{"n_mels": 80, "fused_qkv": false, "pooling": "class_token", "init": "small_normal", "beta1": 0.9, "one_sided": false, "max_steps": 30500, "weight_decay": 0.08}
Rows from block 8 of a small sound classifier, named by matrix and row number. Rows with one number belong to one neuron. Each number is 128 + 24 x the weight over its row's rms, rounded and kept within 0 to 255. All counts start at 0. Numbers have three digits each.
After each neuron's rows are labels from the 100 clips, of 14976, where the neuron reaches its largest size: "responds to" is what is common among them. Only what is clearly more common there than usual is listed. The data: short pieces for a synthesised band: melody, chords, bass and drums. In brackets: how many of the 100, against the usual share in percent.
# gate: MLP gate (model.blocks.8.mlp.gate.weight, 512x256), inputs 128-255
# fc1: MLP up (model.blocks.8.mlp.fc1.weight, 512x256), inputs 128-255
# fc2: MLP down (model.blocks.8.mlp.fc2.weight, 256x512, transposed), outputs 128-255

gate.113:153116148113092134122133139129168158158134116133159151113106149122104115107163170142106133139125155104149144133115163114118133169141100174153134105111124095140156164148127168121119126147150158155111090127110111092115117100112165144146108152130124120112156135124154118138104133111106126140181127102146141081087071120184156115122132119086126124128141095094153158128135100176179142094117
fc1.113:126106124122180148124106115154116097143138133142140175120133073116143122141103131155105119099119119182121147131131133120158151098089118127120154128124099123111096137155150136165108133110122132111176145110145153128165149110114110101130118082135120153158109086127170123148108149116113166127091159151125129131088132146108098116134141101129111095131152121165085141169129182161093107189125
fc2.113:111137157119159095134170128122153145094095153133121066117140135143116110120100078142155139135176129071134080086137162136129112197196090078135140106178132102140124134100117100135157097146125123108142126132142086152112085142120169124167157126155105109080110111142093143141119139127130109112141127139127149100149140130104158140089124141126158151144152115091132132120145157146149137127115
responds to: tempo: 100 to 110 bpm (100 vs 9.9)

gate.219:093116161155129155126144101133136139082152109078156111097129097109131116112083132122121108117095098100180140131119128148107131116136105131124116119089128149110124118107162124131093130147129126115141173162084135178128102145133126129138092108152109158158150080115133147133150130112132125090062121160173079089131135099125166093144159123109119125177156174122119167135122156127139164117124
fc1.219:131112137175122130154092157129146149154113092081138147137136150118157104148082138144118135156101134128106131094108152138088073125157102121141146102138111128128142121129138138125167082104150110126166129150119142132137141148142120143123125107149115100090132107103121131097118120105118079099149152116123075149110081149150144144105183125158145111122103100084100151146113131133134136149154
fc2.219:172146144111172123128157075127115142150120141176085137127146130145119164122138122167159101098110134120121138132176131160143104147050166144119134139145173108103080098114139134130146096115150140137114081136162108083137127130123133119146137130096101086118078144180139141135083130131099144166097108174132127122134130113123147143115131164150123115154133175114112126108101119153153155085124
responds to: tempo: 130 to 140 bpm (43 vs 10); tempo: 70 to 80 bpm (43 vs 10.2)

gate.186:117149142072127135110096108137141088122123102137141123123110111108151140094122108136110139157130103123131114192106131114104133128121155118125125120151180137094145088101174193114136138118135110082103137100134144154111112107127201129125135154103092141141146102167120136156103100094153113128065127165125126155095110124116103143153145080138132150168122095155082141121143109122137108177145
fc1.186:161055095098152134110135096113080106053113108129137118098091100144109088124113145090115139085110151170073142088111107136113113116143137147142129106175140106105120119144097151093123125139146088139178142159074128155159108095128111118091118155113116145102139099132126155113168120114140129140130150105131164146092146124090143173145158118159144140129130119104144122141108171143129114141158
fc2.186:160147116129131100138131114175169134123148088114134129106111120131132098130114140163131124137188108157091130137102133115160142132116137121126087127134131159143143083127129120153127164139123115105145158145120140082115110135131136180137120126149118088132130142139101094136106140128125136109160111125138063129132131156158147143163115129113119102161153111135068150104121105126128124179094
responds to: drum pattern: breakbeat (43 vs 5.5)

gate.432:082145121120132147117147113103103117156150093140137167123128166122064145105146105115070144107141107095108103131122121107103118104079151109117143131143131108118131142089092109135116088118151071109107135152124118093101152164112147106122121110120124100147121127097114139144129156144105078104079185133123158154116162125129045164144113100128140161114124158127162146156127163119095131079118
fc1.432:132139144111098136126107131142128143112102190141132124144123103147179121135108137134138139157159133145132146136132128117146101117164104119155102124154138182133137118159153146144106146107088196144166084119115144180172128124160128157103140144144116128138124153134115110132163140156148149147127074093139119082162136150125219128118097097135153112136117145145119112109095116120140157148115
fc2.432:170127096111120136158124107150184100190122115132129151154095130146135144139127109159137096114115150141114111091138139125096074144083140082137098139142099143158103139120158144099131102161142159137123130102115119105096160125146148153110148157122114132112137136162091088125090126111142106114110099118145130148131117083108181133133145093117102119166147109161075138108141112134145139115163
responds to: kick (100 vs 64.8); drums (100 vs 64.9); drum pattern: bossa nova (100 vs 5.3)

gate.450:124167139119139138109122171114153132156106133142143138161087149157124157152148118104144143115109165165142139124143125125116123137156081118150141148148133132158096114115143136157101123086137137172142073137106114152111129169116109135076133121102131135116145160121126114102134098096146147158109117171086081126186111193101194106145170105140132135132149138081123119117114083109116133118143
fc1.450:095097076170137133090115137126130069140092088134105079092170138108115096163141093121130159132121093077160133126147162131131162137112108138181105150138113132146132151154112122142161150091105076110119116136195096151140116139157136080138106148124151141113111152147151131139128172142122108133106117111145127084151158139146173157102104128105123141114126148140153167160130148102156164151145
fc2.450:157174160089131117141201152143092150157145134105136131075103133114115177107139114112109153182154116175124139121106081159147106163168142122138145134129133114143159100130158122140120150148160138108138128147096109096149097172096139130136148067147137134164150115113144125131139094105094135109113082126116097113155111109098101106187153111092149107150114113128144128108177110173096171099122
responds to: tempo: 140 to 150 bpm (44 vs 10)

gate.98:094158126116119106136135107058126133103141128136156121125074116155110172127126101121117166100090141137131130148109104122141169116177148097143153164142081122106118138096141097139138124142133127140104059137106100143082143132124121134131128149115126080107113141141147092105121114129119151152138094104130084141150102138130219103092155159185130149128172136116136134129161126127158168138118
fc1.98:129143144120147114131152098124108160128190166108149096104158134108108125164097122117117145178161136111134122142104132131174123161136130120133147125143097139171106144110061139124111108147159114143097160137097109106151082120125126161090096135106096150150142114101111155173113131148157126089116135155142166140120143110193125140133136117082125111124094123155082125121103097122145104140134
fc2.98:101096112134123169176161154094121118106101121131110150196131135143156152089155134125136133137110125078074136169156147127144142103138155171127160110162139126102146098173115125143146175131099094133161098094145128127167103147115146111182141130150103124119142148143143103138145131118124150118144129119106114151149115089086143097137112120142107081126130088115127078120108118163087157085100
responds to: tempo: 140 to 150 bpm (37 vs 10)

gate.266:130174133120109125149157154128167100117156147104152116136138122174103148147079114120097134130147117092123132120111142121136163124123113128154096169145115123129117116148124135160124156150123131094123157120110133126146075146127108149145112108103064168166143105151133085141135093100127161156114108137127132125109115158134123062139083086117161082128132148185117106094106108106127119129134
fc1.266:152137106140137048086102112090131121131107130119097180105112118098151128120138132138126123122132100152122077159163150161105131165129082117096109127153113172151100104146169110112129152167086134152115144178125140111079152160114143099146108130139121122103147117113128133132145144127100143106126134115173103132147139149135112142140131139127080192139091116127098128115131158175170142132131
fc2.266:115118150125116110146103117103124158124121118103164098143090118149111106134177156130119162164146146102100091176072119096133136091121120126191120106136118131098135091134118144116119135157097102155169135077102129123148107150147149125137108096111137116109125160103143159136146153175129136090156144120078148111159096129143120117107099143134109109105097121144105114163144135164124100104131
responds to: tempo: 130 to 140 bpm (27 vs 10)

gate.176:136184104105150100146116150120132092095135152117134171135127111103135116147128160123161102147096097177097085148148110123124121118118102089143165147138179086146136156103121135122137127127157164120110114100100120146090124130101118074122146078147164148087092163089100157134103129100113121086121101135121149122116108120116125120095117152121109148146100107175175160154130120099102121142138
fc1.176:129091109129140127129137094172095132135109138115122121124164117144138144148147143123137185151178135137114128118192107089116117125109157079106110100133117141149113108128102098088102147130105151184110167161107174163122180129172133108126126121075118156127096116121113120112124131109116155109113117086144124105131130123133160122094162145110144105115130123165113116146116160142125100108132
fc2.176:133125135143137106135125140122145138108117114131123098102143105124104154083128120096102132096129067124098128177102120125153107147150140155153139116128142158157134119114157119082107120116139147133135190158137111153148118168112133125147109172151133148128167122115193098122144173125099117129143113138115135165120127100126112153152123086131135146149142132132100105137130057123166129163164
responds to: tempo: 140 to 150 bpm (28 vs 10); drum pattern: shuffle (27 vs 5.5)

gate.417:150139117127121114084120122146167137082157166118122095155144146131114109105160093104128141121085120179140140157140164102142153134104127118131136126135096112162111119140143139154138124126127124132134138116166114142138086131108138115123148138123107137138162101139074127099167123175156137082137129173188089107121168148158157094114129121114138144154152091202144124153131109128158082088151
fc1.417:125144129127124130117134102136104110151152154124069115129140122131194139114125110118140119091115128179081119108138150126155147145146119123118149103172135094194167146141147131106157165112128047119114121137128134139164112131141101129125132135085147156123115097169117091118061153205117134126102097126152098142151154136120134142152138137156127105156164084122135191137169134126130139137129
fc2.417:129061082106089094182138112144107163162111143157143121137139115139155157108137129171105163138171115091162174112117149171096103078128152163139149175113124142110107112120136118133160154140139147120151162132127121167120137115144161121091096150146119115093126147096142097135159159110105128121145138170188118132169123147136129129122142110147135123173129168157146141103154133111119099103097
responds to: tempo: 130 to 140 bpm (26 vs 10)

gate.172:158132135156155090121123137153104118120139121126154133090121125145101092086154122105104120134110091101125143137127175113129162126122137135107116112080103139105091106122125142165102147095081109141111129130131082092114121129130170124154146122121089098124098104102149127128073109129145095139070106115133129116119126117115125130105176158111141139092148109125145158129140115124174130114128
fc1.172:120135132110147138144088124123179169140127124135142147188123120119151166140139120120142134154143129083169099142121130115150085114123064104117175126170157117097132142138085134112131121142193215146128143102146109150147158149147095133129142109143138145126143189146105086145152144119118093136108167145117110108140142132125131128148095122156118124143096167145150135108120116116109120113136
fc2.172:121126178138138178151183130131165145140083110108139159120119144134104141115108106112136121139126090146111129134120078094089125149082117173153127113124129140155161114115094149167168073136121135120142162127145113156106120133106098095107162132085112116147152137176132125128139154119109115133095142137133093136136165142116133188145050122111099118133109122106089121090151118148105153123156
responds to: kick (100 vs 64.8); drums (100 vs 64.9); drum pattern: march (99 vs 5.5); reverberation (65 vs 34.1)

gate.226:085130154091156205089113101104091142092109133118098149101108149136131155151125111144130135137163141171113164140119151163144104161163109117126141163101149113137129133124130151102155129135171132101102112091170114121131173145096167147119138162126147148114139108117147142114149091133135125128161153110100109181150106147108152099123119122146101133104148128155156139150121124126116143106147
fc1.226:111104107099144190096104103143099160114130149136099164161122147150130113152113136154147109106173158141159121078105126144135090131115135111164126158106159126112127135080111135100146115136169116135141154093148150115109135114101139169096160145119127088098144094116111130108134107121158087115129139106135091142098113141125129099142110130151122125123159124122177151162110144153075121099141
fc2.226:091088130135098094135132163111191164114066140144152126146124092087114111124193148107161105160090091133108125118105128145161157125154148110126118174089096081142130130188153133146116098146133124108112141168090124153152121128123133104099068112106155138137097149163132143087137158171095133147131118092135158115144156076146111157084135113119142118105111133137108133121086124078126149104138
responds to: tempo: 110 to 120 bpm (66 vs 10); clarinet-like (27 vs 10.7)

gate.39:084137149156145111148163125110134113140143161133103126121134137156090117104124088146125117096137111120128121129141160117132176170117143149179111112144130130133102099133134143156128143140168159157135108151091145194137148165158150099159106155153107130113117152094103150135123124163198148107164135171132119169101116128090109117118143104118133141146110133120168136127152124112117119119142
fc1.39:083130168145119101140138120113123111199144121151107134147122157137101146153116137141135126064140133137119112136135128110123147146110122100152117128185103116131102139117110154117130123153126126133099126150089137158123131152163159088067102149100147177106138109136104138137127117109157134088115128187141123179140127136100132166082133100136142111145146161119168125133157135082126111143148
fc2.39:080118103120142144112138164197127140141121142120123107110154129144140108098088130096126130164137128150124142126109144135106126153127112157122166104089135136130154118100160154171140076102099154112121136133106086141161189108082146092115139115171093138123120169110095141175163150150125147076163123121144157128138124106126143133140128135106128110163109119142187070098175141122127187093142
responds to: tempo: 110 to 120 bpm (28 vs 10)

gate.365:143155093138135133095134116095092115160115086165123131146083142140109125106076150144155130142131125121109148115143133109106114099164120121134117157112106069117146101112118175121151134148116090127149093129126125123136119152121126118116127139129120085100084082126082126120106114154116120106100128162128138071104152146170123139133123134125140121150132112149115126189155156124128136144148
fc1.365:145119165148103096091085128135182193165159152105143103133130131125118077125100109188151118120171118107154122099091152146125123162143127153136106098153102136124101166150130094106083105131088151113151143115140128104155111128129137137152117139148157134124118147179182136102118139137102103113157139140128144156107129102137155164117152145142124114134153104146147135125091135132096132157118
fc2.365:141138137139176125116103114130132106089159105120120143159149146151158115142128167130164125122150160147099137134114104117115104137129123138102110102132113138138156132114104128137133147109072154117155140138137139129074133121119074085114096119103121131139144116135123097077113128118075112123150104125162117099108107061145068159142123168143103157153145146099155169095115104136122154134119
responds to: tempo: 100 to 110 bpm (73 vs 9.9)

gate.122:135155140129096129155129095137078148084143133114107123146158098103138122172103139160134127115134149146177126171136130107118108136119108121142132105116158129138131091118113115151131086137158140172149169112111130123105135176140099135117152093101105134154123131132132096109140168154133135099137167148127104141156138090174148088119142120139090119101126125052133160110159149157155119149119
fc1.122:083108152150074106121089117148150100121119113130165159118090124117155083121140113042116080136156123117134149152064127141087140135104129122103174109185110154139141165146120096098135149140121114107108090098105113142105126132140093113100123135128093073143136136116135133144089166109135129192109161134122109148146117140113154115142146174142123120121130138134121118143144092146133150143145
fc2.122:100127147127139107167112167115171119125145152123125149101132130120146142136108119083069136138138086132137123131148163141141144152121124168168128127131129103104123126133144132139115100165170135130155163089109148135165171123150179125138151121153094150145091140167170124144137139147179144154142118105148163115113096137145136140158140096103153106126147092135146136147136119102122149143140
responds to: tempo: 140 to 150 bpm (29 vs 10)

gate.33:109100115134166126127127084170127151173183110095170099121124132166153134059156113145120128114126136114148122181140147103128129166109145087125174113122110168124119114117124135100128148141127113127161115120143113139141100071144180155160127145106147097144131133122120141171129107074062110123104122127143103139132113107117090139125144116131139155141143128140170086132101164100104131135121
fc1.33:132115110104117133102135137135117147143093149143173104104117117133090116137142145092101182126128188113157152100168114104137129134111153101104103122128102154113137122116114113064155119142144159136135103148148138107094138133122138164157121077123143146108134146081127154098115110142142108150088099113097183127131123150181124164141098109112131108083109111114169135099084154121097135127109
fc2.33:116167086109095166107130110124142095124120157121139163111131122128112119094102102140103107138149129143104167088143135125150121165089114153157110139143145172173082142117142125095125172136146165115125136138104151113124156133128127144177144172119144112127080139135161097142126119087090145114118120121124123141121130144146174122110128113091071094112177122138153097113111110115153102114143
responds to: kick (100 vs 64.8); drums (100 vs 64.9); drum pattern: five-four (100 vs 5.5); tempo: 120 to 130 bpm (53 vs 10.4)

gate.41:116146092135146119107132129096135173100153127131137133130121137095146161125128110128105152166160122148134122114082110067109183134099157162136142114164117122169129202120105118138153151154112093108120148108064139170135114119125119103126158190112131131106141133156121127138192097151118152137152121129138160130173150122162155136146115141146077151113077122099107164129122127143117121107144
fc1.41:094147121108154103092189122165155157134157138144133142154126137136137144110143160122138146134144130104156139117112140143159113087163114099151150116134121093099140116197088098144111121170115166119131156145124143095128102127164113159132127146097096129113110134127159127124157125133131110098088105118147140157106154148148113103102123157119164128122122126111141097148157128106129123132153
fc2.41:177133126111096089100099108114148137121136142094147109140150122148144120078124065142125119145097124114152125128107134093122187147163147158154087113155115129137134106147119118125112106087129170108119120126133127130113139099185124120117129142158215142166158106126143114121116113133127169140132120135123165125130138141087120116068137129115149146081169147074154116147096132084082094148126
responds to: tempo: 130 to 140 bpm (36 vs 10)

gate.505:120162134090125095129127105133104141130154191121127112148160148143133099132132124117157121160140138130101093123123192108105114127120116168096176114095158135101116112143151150132107169132163150146101146122154190114144156090141121100090174181126120119143126141128140147134143096117139162138113156122156116084106103133129117132109141157141151132122106143124140124112170087142110108127125
fc1.505:170159120107160141112088126164113103119124128104130106132139136124102126128136120148087146068105127114130180110123125092112144131143106123164126133186105126152125132119072087123102140116100136130122095122112120148122117098122127151186125182123103083141159100091110115118111157135167114136160094151143130131115094136111085156160172102145112113118167123147141138128117128120106166119163
fc2.505:101104147159124119111132138117181127174135072105175161168129119103140137144140137126173122107150095116129107096130136162153109137109150106172100134108146111132134120097155117149124149129140141109192157112114116176100183166119114107132124136099120106108093148117135102121137192108110128144090141106123088142146154131157144152117150176105162179133193142090088120158097147141158103135131
responds to: drum pattern: breakbeat (39 vs 5.5); tempo: 80 to 90 bpm (27 vs 9.8); tempo: 90 to 100 bpm (26 vs 9.6)

gate.91:169168127157132158126118115133107108164159136138113140089134169149133170142128140119137131108112109110099134154122128139126120143080098124171133106113154171103150134153120158116133122106109154150112129104136125114141110126153111103104145110115159183132158119126117148134090128113148118106134147142141105125125110138155103147130116126152125165117095118107110132155100103138125151194177
fc1.91:128144135160138140122151086117112117135127130095138153161130135152158076105127139166151102167136118154139104115143095106124095102174135158087145153155089057099145122113091137125136110110150140170166164131117150134165073147088134141158125100137148127113094122154138102131175121123133158132126110129153124135105128140161127114137110122143138099104122168141136166105138151131097153138105
fc2.91:137110142140125124134152147129184178091099158116124174149109125135152107130109154149116136113113112135129140113176108098097107105141116194119141150142163101141118106156144117134148179117154143099178120122114145110139120152144096138150091108132100107111136119118164100087155097155123110126177106139162082147177148132138136141144104164089166120147130124125097088123129108073120148116098
responds to: drum pattern: breakbeat (34 vs 5.5); tempo: 110 to 120 bpm (33 vs 10)

gate.148:126154112163119135176122082080137120141106135163145119123127079159165139109137097125164136155143184150145140117070152075123139117137144125109144163130160160123134119117130129154090126103123118124129134184146147145077140113118104143136117145144103146082078132143118147147089093112129125102146163129148152141136131154128127098118126109101130184123167128142108150135105126145103096115133
fc1.148:163139117097148116113121084128131109098130143110115089126119150157132122090162146109114183116129130086135174097083094108107137120117157158089150125109108172136163122124131168104118144104104156092092155134142174123129079102098171131132153120126127131141134098130083137118141147083155150171132083135138136140118145162142127165132112118157093143123125129131147116145149124129127128113134
fc2.148:131070166067107140121139161114175113089155143116103094161101082101142133144136101122121158141127146165112091145125125126135159108122117127049100107124108114137103141111123145161133191095118126140140118109127095066128121140124156120132115151141173136151154162147081142168107135105085119114135142111128109047132101105116149116114115119130134122141129084148148151100127127149155105082125
responds to: tempo: 140 to 150 bpm (88 vs 10); drum pattern: waltz (30 vs 5.3)

gate.294:123124094136175112093145146121114126139164144135112101129067150126126159113147107135124143104090113128121125126145152122126164144115091145124161085114082192166156102161117157143120171127133117132160103120121155094091109109137110132124138122121136150124164133106153106161118175152147130176123142118118098134127172133159175112140131055126118125148069121111133160112144154125170139146135
fc1.294:092147137148169136103150094155100135103108197126114113122114091132152135108109152121129127137088100108098123149158141179141138165120109134095134094158094158101123138118175127161119129144135104134144122126088131111105081123117128112113141143101163125093132137094118162149132136129140085096096152122136141125154092123137149126134076132144131139110102123120118145158135111095095145152141
fc2.294:172107089103084103099147159151125110100115126163138101151150146131171142133162134136108127111110158156123111100112173113152139124126118128106085123115113112119086165148146158102130145123137133124064160169128119162114148086118080118098127159128124155128151169144160098124143154098107152099125107127130050153111107100141124090114150128158120172177112140156096131105148096146112132098109
responds to: tempo: 110 to 120 bpm (48 vs 10)

gate.489:160101140139114148097140110147105135145113149163165166113116131172115105123081087123075110060102114138153129151119093130124123112114093180153120137164129143149150104121116124184150147142145161108132183135099139088110133128142137100129126127135131125177140115140098088160143092128126141073114155131138117126111096127127085150151112146133121107101145127137126093118117063082133150130118
fc1.489:102146132099130153127097099114118116135158121125134110121102132101139076133142152153145125093106134132117130115117109106081159083116117049122133115098122120118101170140089110101173122097150107039133120127113123130135102145178113178156153079105123114128131091106133104146151138101158131147161065145124116129098134144128124115119128102137140171091063136099138131163152157100180125105133
fc2.489:140088131116152071143176143163109128134119113148124106123141130144184136125119155102129135092116155112115134125126169139113145102067106157119111120157152088171167067087152159128127127101110099163113118129132134096097141116071132090125112146099117121122114103103132134153122123125141128122130173091115148127147123100114098104142171172143119100123103156129143130103136099141152180141123
responds to: kick (100 vs 64.8); drum pattern: rock beat (48 vs 5.4); drum pattern: breakbeat (32 vs 5.5)

gate.111:112103126127138090153103177138123126109083117124123136118127106089081101110094156123093178093130120120132147114099093120122149100137110152204139151089169126137129105132138096121111158151124095163155146141107125119127144096135165110142111156116127127106138108132140093127118092095114140147123132139153130125142118127154154157120107135131087152091132111138084124135107136142122142108120
fc1.111:115117122158159086105105117174153175163104102118128134141132068130120181141183149128138155127110122135140096148151134146112114124123154134110091125119156162065112117110149092150109149094138140115123116157164126119102166146141138095138125106142153135116146113125085192132103127105104139067113133136152132103094129107127107153113125133131146138147126158150103119131143139119145145085138
fc2.111:166163124101137168121146109123157135103137132133124129111127120118112120138126114099124143137113144168141120124110101129178150148080117120124125100144119113136154111150119163148061150147088112149156109082160135106121143122148153133087122133151127155087090182090147127148129166151160111113159102166071126131168131142144155133146136136114134094162097155108189162101126120129117116151117
responds to: tempo: 140 to 150 bpm (49 vs 10)

gate.174:179159088113127098116132130136130148099112127119173151137105119132124131085115127116152160149101118143165111136130155131140150122136146077076145134125122103146082149145161130159174163138160137123101115114102148136178152130141136105110110168098101125118132113100127103133121147126148162113167094176095099111145153103104127150125124083129091148112109133131102136091125118161087121062143
fc1.174:136116102113142120089126118140115144075129104086162181159100139093133179116139166115154106096144121148101164105163162148167119135141107134122190103157119148151097157153143125142130149127111111139096128120169127114126115139134149128124123116125111111163103112130128112142133149128097169132166129135107139154151095169102133138133135115117062099088130138132164117123094135171140098155100
fc2.174:110147100118111122143160133144116145105136146154140167113148106123123101153129113088128150154136127149139089075154083113109178109119120150138108102133123095152165141112119115111151118116082141114106116125131163124094133141101100138065105136136136099093121169116139139165141159162159122077125115116175100130114138125092158096136170151115117145156137133142136128126115114102110182128115
responds to: tempo: 130 to 140 bpm (49 vs 10)

gate.3:141119142138138092123116125112132167143124155102136099133118176134179107123117138158124144139086116123127173101118151162123085137144113161135154135184120088111077121137134142148114137122117091119123125110149108139127073090097128143118126120132118124110105110129144134140139103099085071119129118174141127107084127108119138134133160091120106103120068116123130096172123166154101121108140
fc1.3:124112109096172129133143112121108088116120148141113127161161102152138150136158134096167125117167137138139113145087093125111164093110175152117130140115143103127093124117097107158109099119100134122148137138122158128137188150160134155137153075108157121109095139113121088077143142125103114097078090116120128124111147137104110094107083111135112127115125164111141116149139106145159133142128
fc2.3:129124123117128177140135162128149165126149132127114136097146117096120137150138132130119111135148072132126106104156136122160098166110137178152147153145138130141130118118077083189111144120155131144092161137128116129084142136103179129147092134097131091166095129115174108156113151129128146144107144138146122124155113141173177104140127101138122135123090116141095159107145142154110100094181
responds to: tempo: 100 to 110 bpm (100 vs 9.9)

gate.399:157122145096109142088136099101147137137161137182157104176131122143156114123132120099137121144096110134096130125147141134131133109164123155145099151121090094104145150110121128167142118135113104149092113076147141201140076149152120112120087117116136134082099093127114129163103090123127134142133139133148124113093103143111114145087134154129070099106125115064130134115126135155095115127140
fc1.399:116106134129134152099116115149130112124145102099130090101084096111164116112084114115149150112074140117136182101120122139136166166160111162118145126122096124119141107133097111125126123102145113136157114144131102109167123102137133112106141084120157155112106092089168122100138116107161108108125115125149147104104183154178134118094111098148156136145117095122135114119153118147130145127130
fc2.399:158100140094153142096150135091154157148130125131105154146124165146132103092131128138129181114076092129168095101128143120147118144104131103179176123137151103119127102105127107105103107136127124127108129093131123147139085069115113137113148104096120089137110095103108140167110192156097147122167143119137169123141124117122146107128132141123117141089105142088071111162143110141139118143109
responds to: tempo: 100 to 110 bpm (42 vs 9.9)

gate.277:066117171183131120118112145095115119170102109157121042131129111160080125106134099137131115140107122149101143104135125179081115160115150164122110121106108118127137135092156155118151137094100112130123124128087125129123160155122136136097143085142137126122112133124095143108124144104116130113153125112133158120132118095149148086101098109099145122122126120156103154152101119121139143106097
fc1.277:136110098108088098128140087152097176153126107163104145086109124133101134138102162097120130141163089083130132149114119154148077113148146125113132141149127148059114134081117141120145137128148095130094125072157145134138105141096120117101144126153141065126115101131128159141117110109075144163113094133140163136126127080150116118140172117120143154122114133134145162131104140109136080125149
fc2.277:150128110142113154170138164097140137090183103122127153147116130081141136137171122112157087179130164139159138174103134146104111127154148158179098198105150138111153122119134125110157136124098097137144145119105153128101112147145160073136120100124126152138152133135149121137153144107124103102127167121129170122107134153076147152119138120108067153138150101127130156126155136143105136136093
responds to: tempo: 110 to 120 bpm (85 vs 10)

gate.241:138105137163129137160165135181171085143103120157117136063151109145110162173141099150146134090117139142120065128171058126127111104108113163113093088119137131117112122127148154112162139136072122107109111117111132131113152120133139151134155092133107148107105106140118149115116170134120097097132120096141118130169120148156147132080090146090157128071095142139146158095104134124134098109111
fc1.241:100129125143082127087154138138164146110130118126110136113141135126069120129168144120137095126144157107160169149123145106117128093072099104147141154111126124119141177156097085163136116090155121088148144134101109103147111135098120170083112150145150118156135124121129112131155161104122133147117127164153106107155097116148130103150118128108086100121147112131106151162149155111122140125126
fc2.241:162155113115152128103094165124131164094096109101167118143120154105151128088143146148129141184107119112128144158140144108131153105135162127131169093128088118074097140125115154112103128140120152106190103116132125128138127090139169127175154124188111173133140109044091117093135101172136110158173099155081090107105171105124132108116147139126170128153112122109097144093083068140161109123137
responds to: tempo: 110 to 120 bpm (38 vs 10); clap (35 vs 16.1)

gate.305:146104123121146107105130119120141133130119128124073119142129109196107106115112126119108112134086138151155135093150113132124119133166141129151148113174115116144139121137156181142144121158112138176116110175157126134134158157170125109128156099128087115139143131134107167161097111176112110114127131144100103157127131119112087074106125147095165154107164126136142137138127144139109152175124
fc1.305:144122138134122108126142103126118137133134139142190130118160117108139177108126136113122159120141092140136191145134147115128140133072121090117087128068106140076140161145097108143116168145162113113081156122157144119110091120069113126109131146170203126117124153169161130117126123101130151113093089135133152129136146133076129109124139088145120129158142138140156114126123120135161139142128
fc2.305:141126109144161087106103081144142140136132140115137173163141137099105147144138149111139095126158151106124121094117123117146140192145127130116148120143147099097121107150165093066120130119117151118085104139129107156173155166093139188155156115139128145116088185130126130131142104112109066126109135072116149090132149110114135168125095166145131138146110139102157142118162151117084143103116
responds to: kick (99 vs 64.8); drums (99 vs 64.9); drum pattern: breakbeat (47 vs 5.5); drum pattern: five-four (26 vs 5.5)

gate.8:161140112122125149116113075116113158097123082120103112171084159122122067153167145151106117114131143110112122137105142085134100103181171100136110123121142139171089122148126181088145143113079129149105101146165154146087120112115081093132152110114154119147119107117155155124129150100172122110128154080140111149067156130164145150135122124110144123140136136126134139148090085137137135137141
fc1.8:138108076134131115154120114119153160109127147141133140124073143117064108161127142142127142101130106096148131109141185113131131122152138118132136126165156136124120126155136169124175153142106066125121135117074178143127155169118101124106132140128126127108127118112102148109105148092140147161123149068144107163105134148103149139084090176150161179127131130146092121141127123109170115151092
fc2.8:125147118134094142146119129153127140105141152139147130118145109124108179122151141104095102095128093153166142103176085149142181119148082099114134171112085155120121114127086128144159097146120154129161094147113104169159150125112166170106122136072123134103103098126118134136138102097099109116140148136133125123104124145098104149140109078100128146158134133135136122123099143153122137144080
responds to: tempo: 140 to 150 bpm (68 vs 10); drum pattern: five-four (61 vs 5.5); crash cymbal (33 vs 12.9)

gate.318:105123146173132134139107152130117129132096078159120091143060122126112125102108157115111099123148135126142119132129149140086106126132152138155120079163098115130149091125148158111106135146103129108130130133149141138110135120078122115122138116138126108126130104176141092127077138120153105124140098169161129120141141173138101132152109122139104096153148119158118118101118137129146127124146
fc1.318:151123102141183113125170123140122124096160143079069144136142129134139119136128111142086143159123100141103133149138110117138129145138132104090153117126165107157084117170095158156099147145137106133121117129100144136127153105137134120104100136119149106181079112130098121112140172152146087153117135134100152106128126139079153162133114096138129163109083150101128135131131155125128109136067
fc2.318:138120130115110123182172142133154122113112094121119133128110129157140134092131115125122129119145115132146133134143158160150127097125112128127098113101116136116106116094150137123188138128092139125132130160162142117182127142144112114162128068120130162161134128105170145125102127150164133127117145142163113171159147129173102149074134174088134135109130156152102172175116149102117142105161
responds to: kick (99 vs 64.8); drum pattern: one drop (37 vs 5.4); drum pattern: dembow (34 vs 5.4)

gate.384:111123109133127130096098140100169178153066131115150145116106115149119107110124103175106121094127155124129107083141139107168131086140147126076181131170131153117114142152138106130153122113175093140154124113138146136089127109179098119123145126134140102123088151115157083101138108111146090110138131151142156130130128138164145100144157109142144110111180132109120175136142158108089102133129
fc1.384:121155110127137167120134125123118103110159147118113118153170112143106127131136087109129188156110124118129120152117092141098151161111135156130124137140136154128170106095149136077108174123131146115169115152147113105141107114119127164111150153151073128108127143125121082143118128122115098109153146118115140132139136178150099123134112147134139137109098090136160102154168099175136167139079
fc2.384:124091129097134129097103089098129127160114134148127128135118098134160136150122148138136134163154161122109110157155158134144129147140081099159132108136134184123105117130110118128164157093111121117106148158139128128153085048184154118129089083153144125146137115097104111122137126112116157183160076126125113141126096177155117123128164134105116145113111112103138126123124147098108128091129
responds to: tempo: 130 to 140 bpm (55 vs 10); tempo: 140 to 150 bpm (29 vs 10)

gate.439:142171132117120116153165144144141164122100118106158163126092115098109089135129146108166138151128123091115148131107113078122117124099157159138114156137147136160129117166073097138108153109127154107120077099126130137172115120109117149136136128109095090111150137094129160123124107137114084130129129088137099115145127120140095148142121126139132115119158120121160161116120173154109153109161
fc1.439:104128149099101140142161133151114135081126148113142155142110133120156116155117107119158158108133128121158169131127119078128147112144114094133106114108137130122110115165091116165075125135097142113140078140170130095125080141112108138109129099138100125144134104161159134142130113133087109106104179144114161129143078139103104114161139135099113073117117142164135134129132124156091169119114
fc2.439:157137128130169146137131132149132118152144146142086157141157125108083130147101122123141099157143114108126124103120177126107145127136135152150137138111143121142167162139144087148132155118139161131100119169114102098176119124159134097119130183117163114116129104126143110124116097105137165150138145137107139152146112121112116096108116125183146193114137098132155126154135095086132093108081
responds to: tempo: 130 to 140 bpm (28 vs 10)